Weights of a small autoregressive pixel model.
Model: 20-pixel images, arch transformer_decoder, layers 10, norm layernorm, activation swiglu.
Training: soap at rate 0.0048, 14900 steps.
Rows from block 5 of a small autoregressive pixel model, named by matrix and row number. Rows with one number belong to one neuron. Each number is 500 + 25 x the weight over its row's rms, rounded and kept within 0 to 999. All counts start at 0. Numbers have three digits each.
After each neuron's rows are labels from the 100 images, of 14848, where the neuron reaches its largest size: "strongest on" is what is common among them. Only what is clearly more common there than usual is listed. The data: single printed letters, digits and signs in grey, bent and noisy.
# gate: MLP gate (model.blocks.5.mlp.gate.weight, 256x128), inputs 0-42
# fc1: MLP up (model.blocks.5.mlp.fc1.weight, 256x128), inputs 0-42
# fc2: MLP down (model.blocks.5.mlp.fc2.weight, 128x256, transposed), outputs 0-42

gate.144:494514424502536459513476530484515512531488485515481521516538497513515509479509508476519493501570490535497513533538502503467495501
fc1.144:508507495496500511527457502503497533549499479482466499505529511521521526487505516484535579470503509485467451468529489532505500522
fc2.144:503510464529482506542530543518491531462489511501520443464509497507487531517493470534525499536526498493569526554481512493507456480
strongest on: the character !; the character ?

gate.104:465489510480499547489460502494539486516517514500475505459523512493485495484490502516502488502535513458514508471531538496518508495
fc1.104:495451475540490483492534534512494488511500466515503479488489543506477462446471510507483475508505512498513470469511489499509513510
fc2.104:453502484536487500539513471506504471491491508488502482560485518512477466482527505509485505472449479510532488477481436531535462463
strongest on: the character *

gate.154:545521542489475525494505539509528497493500518493511508541477497496476471473522508466472506570493505494494534542508514523476528484
fc1.154:503516506484492482493494505492505508509510488481491535536507554514502507466530527529498481502521482552527464470503499507517471491
fc2.154:495520513507510532484507473503538484475466490521484533495505496486489532496510489501486543517523509532475545497500514546488514518
strongest on: serif

gate.167:449524521489454458535505515518483504450474491549509465525428476487485515524554510490520498541470493483502516492503503516550489526
fc1.167:527499518533481559521522497499505516500459494544464514516501508530451530547497491539486525507466486492455479539474479515474523493
fc2.167:488509479517506504513522522508508484532537451492517511488432510550509474496509516448500538483521517514488521445468523508508535492
strongest on: the character *

gate.240:486438488491497497465468466481502488551493499505472496497491533451497510504505470540492516534517507466521492516483535518475518486
fc1.240:513477470475556475482526533448487516522570472518498538505476473525512505514502560531495513494489526514523485472500464492522530551
fc2.240:488468492505505536478541450522524496516504549510461481477493488535496474531526472503526474502473511452488487487510523483487493498
strongest on: dark on light

gate.103:533529455495468493501520487505498485497518442511478504493482543535551487502489472542491482442518506475513478510514503498490477547
fc1.103:502539461521480492465516522512466468471458507467531548513496505546482506488493476506481503496476508467466515472527503505541493485
fc2.103:506514463494520539527526494522529540490534481523523465524500478507515523539540483490463511530507501513534508490484473503475536544
strongest on: dark on light

gate.155:478484509503491466493511543502446470483539509492468468510532502523462522526493514485492540530499476478473507503493522523480512496
fc1.155:474488521481555529481512486488506488501543521509533501521492483497467473511537520473495507564491497480474490474491529485482541520
fc2.155:505496503486502472515496450513496508506525458498472518526466499466497520453510555469511473514487507505496485511495465478533486516
strongest on: the character !

gate.95:478525497497501518522489482530479488462499477492496521491520497504509480448484502490488514518519506500548464458477519470506537556
fc1.95:471482469513531485483518493536471513473527488523522539528505527487522542470519477514510475503485482482524482515508476455531496480
fc2.95:494471541509493466544503543511500563512492506487486459502479487463483534495500505454538507546550521481479511563514496513481499543
strongest on: small letter; serif

gate.15:536524485519471463494497495515486501485467507503488497517489495487506510502534505486473494471509502510498482498468548476449513485
fc1.15:549492496522509512514499526456498509464495533481514520490495478437470464481496475518492486486461490543503528530510488493495494458
fc2.15:487496470475502518517498498502511494542491489520545502489440504520493524486503521493501486513513496480487512481529468483482507505
strongest on: bold

gate.195:494495485500491513486516496530519545452479529509498526495551524476536458488466503496505507458519529492466514503455528488466478457
fc1.195:465442537478455467458441518470511485494508491507453487514513464487511519500496501497523463459478508484478518459501503486503465503
fc2.195:501529466519519481533566453535484557463490501471546506557488512527488501451511465532512532509531506485526469530472483501484507474
strongest on: dark on light; digit

gate.34:484480550501462539508534538527554472504521519496488457516501518476516461484571458492544537548535498470508452535480490509497509498
fc1.34:522476516507468509496434466530475487499492500509494502499471503476515503510474525481478481498446457495493485494524513549515505514
fc2.34:492493448508511474518505453483513495512467520508490533505477486485516487526419515525516497466502489498472546511514516494509506501
strongest on: the character *; the character $

gate.3:488539503531535491539498452504489531492530490501502471523522511502549495540495488466511465550511519519537511495523477516503535524
fc1.3:528467493464494492499494484523541500522471525458498454499530487473514540498489507505504480511518486506506480531494526490485476464
fc2.3:469501528530490501476488518502479464509533482529546493459493538515498438479488555549519536517474493466461482512489550529539530488
strongest on: capital; serif

gate.70:486513522497486491538518536526485500459513449445492509459512528473503489518494530517438521506506489498497507490523489510510488517
fc1.70:502498528512486487548511475501529522491480486473540467487457527505493524446500516495479486458474508526559471534475483498480491524
fc2.70:537485509499495479505484510492458475485497493510465533526529521497470499529502514511512506531528528467477487489482498490512462463
strongest on: the character %

gate.119:410529482514495483496513483514490477477524473530499497485517491528477459497532506466489471496503480495486514540502487482515536461
fc1.119:458526511482511499494497501429508505484523508489490506482489475516515483518490492513497490525483543514498566518475547474467481487
fc2.119:506510501482499483493476507494526505518458465515487520536523454503486482488499550468472544521520485500486462508505474542537514514
strongest on: bold

gate.125:473470549485462522496499490471489510527509508514500467465492451514507528537517532481480490547477537462536521470473503548488474525
fc1.125:483474501500510525483482515558484555539566477488489531484494474470503477519493534512471546505454506477490435504511529509528479486
fc2.125:511515494482466493503480487463522487492414500525518485551482483448495502488522481515517489492541464476517510513446455509500478457
strongest on: dark on light

gate.189:517463490533535505463451465527463544506533477500485497492477520485487498492483525530506518551446532492479542558516447518471494511
fc1.189:491465475503525465530519516525450497530485526545521506500523543492499513528471489495509500515515490541481528500508492551515495541
fc2.189:473518457474506468521469524476534466557520498496504482454494490508503526505517503510486439531489509526537500503520521520489500526
strongest on: the character m

gate.151:499493475501542492510486513471508502469460495541514482456486495521466489482484510510522523499480457514491478489503556446498527512
fc1.151:504503516511486545466463493518543481484504486509527515505496532492484513496519500479515493481527464495513471526510520471474516486
fc2.151:511505497510538476445526520548483540466438471480515498510579537492505465469451514527501507501498499495465484487500491524502511502
strongest on: the character 7; the character Z; the character z

gate.212:513518468487477462517536492492487536489485491501516507525490464475466543474493468483531530483519512497526523447488463481493472471
fc1.212:471519503479452495517453540523520469506521455491478458517487515571466503494533470440523501494512479518508526505476447483504547511
fc2.212:504498465507498527449464493499461480507540490530528510492547506531490492528468489551492474494465479433470493510527477498502472511
strongest on: dark on light

gate.213:508498504484523490508529488541489517503516467472496457530489531510512497519508507487501538504483565496550519471549442511504518522
fc1.213:478516529470499516484449535507500464556502532545473482497488460506506495504521474453473535500473478516522480496506521475517538535
fc2.213:530501508502500441504531467516499499457477524462526541516505552498514472493471482467489496481484505470512479509501521476479481474
strongest on: serif; digit

gate.42:494504506488475482448502493526459520512484503508457438514495549489456503484471500506480532528472514483496522540507526506500494491
fc1.42:535513532518520566469520509490544456493484484514500529503506478497461522467540501499502508502527456513521509508480538515508496522
fc2.42:487504489478509480493456524523449504514477461526488461522505531481494485487453539534529499487543502507499493545538496541513513500
strongest on: the character %

gate.17:485467440480507529478526524506496446498508567520461483487498496510498504509503482544461506480480502507504522521465485478477506511
fc1.17:526511510475465469485453466512519500516500471493514473529527545581492575510512498498498526492528523509497481485448472496515491510
fc2.17:478507481533511527556490472482523492489511497485487508516433462510523526527505476515502465494475463508457507497497512490481501553
strongest on: small letter

gate.54:466480496493540519492473514506471459505490543476465493489530560468493509487516496477515466513455556554569491523519516497480520482
fc1.54:520521479440543545493474464526521511534487499509501478534503498468465547531463492498512461487535508525491536524519509487465495527
fc2.54:502476560516522452511526470463480512487482473492503529476550496517507488496507509531532532470484517491487497509507485511472499483
strongest on: serif

gate.222:511538510499511527470470503508533483488488511471491527521531500483487530489485508508545480490482477530571505507509528513463524468
fc1.222:499510495513479476523505495502478507516518512459527545515490510526534551511473516487526496500473524487490513463482526493522461517
fc2.222:555501501473474492445514518459507527500527525475508515499533497467491472504444513544505488494519513518516515509502498495481504465
strongest on: the character %

gate.158:534484471462474460558534504524528515458462484457488489489506489558499525477534488498464525511527510550501523525502476502491498552
fc1.158:520485511509530510492507435525543537522528487519506476518513522523496522533514477544516477499517495463492540518490479493499496499
fc2.158:509534504490484541501513519506503450484448471521519446523497491467513517498511512509520517516468436511502442516535496480480499483
strongest on: dark on light

gate.159:509485458535547505507397503502475468487477535432510455496492450483516458524460524492538490519509534501520485504492482521489524513
fc1.159:481528468449512485476510523480456479496528497492459517494471473525520496485516494459519509485545486490525514479541477519481501484
fc2.159:483455523514478488534515483512546525525511443467515460471501507495492508520484520521468485467500555495504481513474498488531521502
strongest on: capital

gate.188:537513498496502544478537546513501554491543473504506496534546457517529501511516545443469512481515494517524510506524509496505502489
fc1.188:519531540489490496503531460497522505504551497491543530477482505492503490550521444534536502511507523511495523517499479505463509466
fc2.188:529508529466506478503499539514483502486467490492536487530518531497494488465525511479505460464531517479521494482482515504500459508
strongest on: the character m; the character J

gate.185:475512505534503498519496485476471469498524505486475485503466494525485432463493497482522476471531527506487517495474494486452465499
fc1.185:527487517494546483452497470503486486449479477502472461483462534509478520515483562497482494494527499483508510510513487543470490516
fc2.185:478504495527496496471492537471505501520492498492487487566439515494495510509497491483472487473467546475477465478489541469501481529
strongest on: capital

gate.87:497481464459471479479503476468474470532513498508493484535497483452456469556490482501494514511477483501523529516510533493499549490
fc1.87:504451521522459488511519499521502491510480517497471510500511522484464533505508500502504498526512557530505514519455534525493484517
fc2.87:523567465504470527523493520533531531497508497490522546534478454499540465502487499536488474503501459523508493480514513459531486491
strongest on: the character &

gate.18:534527488495494493552539497478456516494516509515541523487532466495498507498484497531473546468509495448526537507532516493489458540
fc1.18:490543466505476527496471495532472488478487501474507499478461549523544499494476508503486515518543504481530504488491474469496513544
fc2.18:473498530511519477480471465481512463543491483495499466467495500495490488486523522493463468533449454513492463488468515529525522528
strongest on: the character *

gate.237:507480504554490515498496506503526493472501503545513463479505502483490474469474537526477500535486482505499565516496481542472431508
fc1.237:518481531495523526496511460517518505501496448520461472525472498494467517465502505535512506489504469477516480489541470493501482510
fc2.237:480541506491497496501481500499487447510476474526496502518503469490545474483507533478439492536510527509486549540486520491474497504
strongest on: the character %

gate.68:481472496475519541520529498496484505500543490490489507520513484460502472498520504510551546499479520482549533525487482501461471492
fc1.68:497502455483469508452499541494484518484494512514515497537486511506518502489486486478470505469482525474519498503486512495539511514
fc2.68:426478527522519490536475457513521487516458496519470520475491471453517486502466512517508507523477445536466498499474526501471471519
strongest on: the character *

gate.79:502505466492503547481498526504497513471532433472517516507488442497498484487480511476473519516496484459441449501541509497528551518
fc1.79:535489527490514533505509499521463547491477522479471490498471486514479497524501495478466479502493564483511540524500496510513521487
fc2.79:453513488495516483509511529473549423496477520469505460510510509525477535511471470517502452461484486540511456515529531492493507521
strongest on: the character %

gate.230:461539533500505481502482519482518493528555495474468493453486510473512478520471485504505478522508506450513513501495497495510494504
fc1.230:463506438489493483479495487473505478480468484499478528494487517502515530499497472487483478541530466490468477538478523440480461482
fc2.230:484482516480482517518543506536482497514541554503519496478507467473503526516507509495502502499494514492464556536470539485468520500
strongest on: the character &

gate.29:517492464550500522492522470489498507515463485534532482475534457506478521478502524534468481504531492527491524449473489473452517509
fc1.29:436509485542538514510491500539503479468528498521524502526535502508483499538515526503518478494514533491562514473517459504548499489
fc2.29:499490490476489454512504467481493544511493471476465534479496496484510487492498483517513533484530500486443476486472504493458515491
strongest on: dark on light; the character *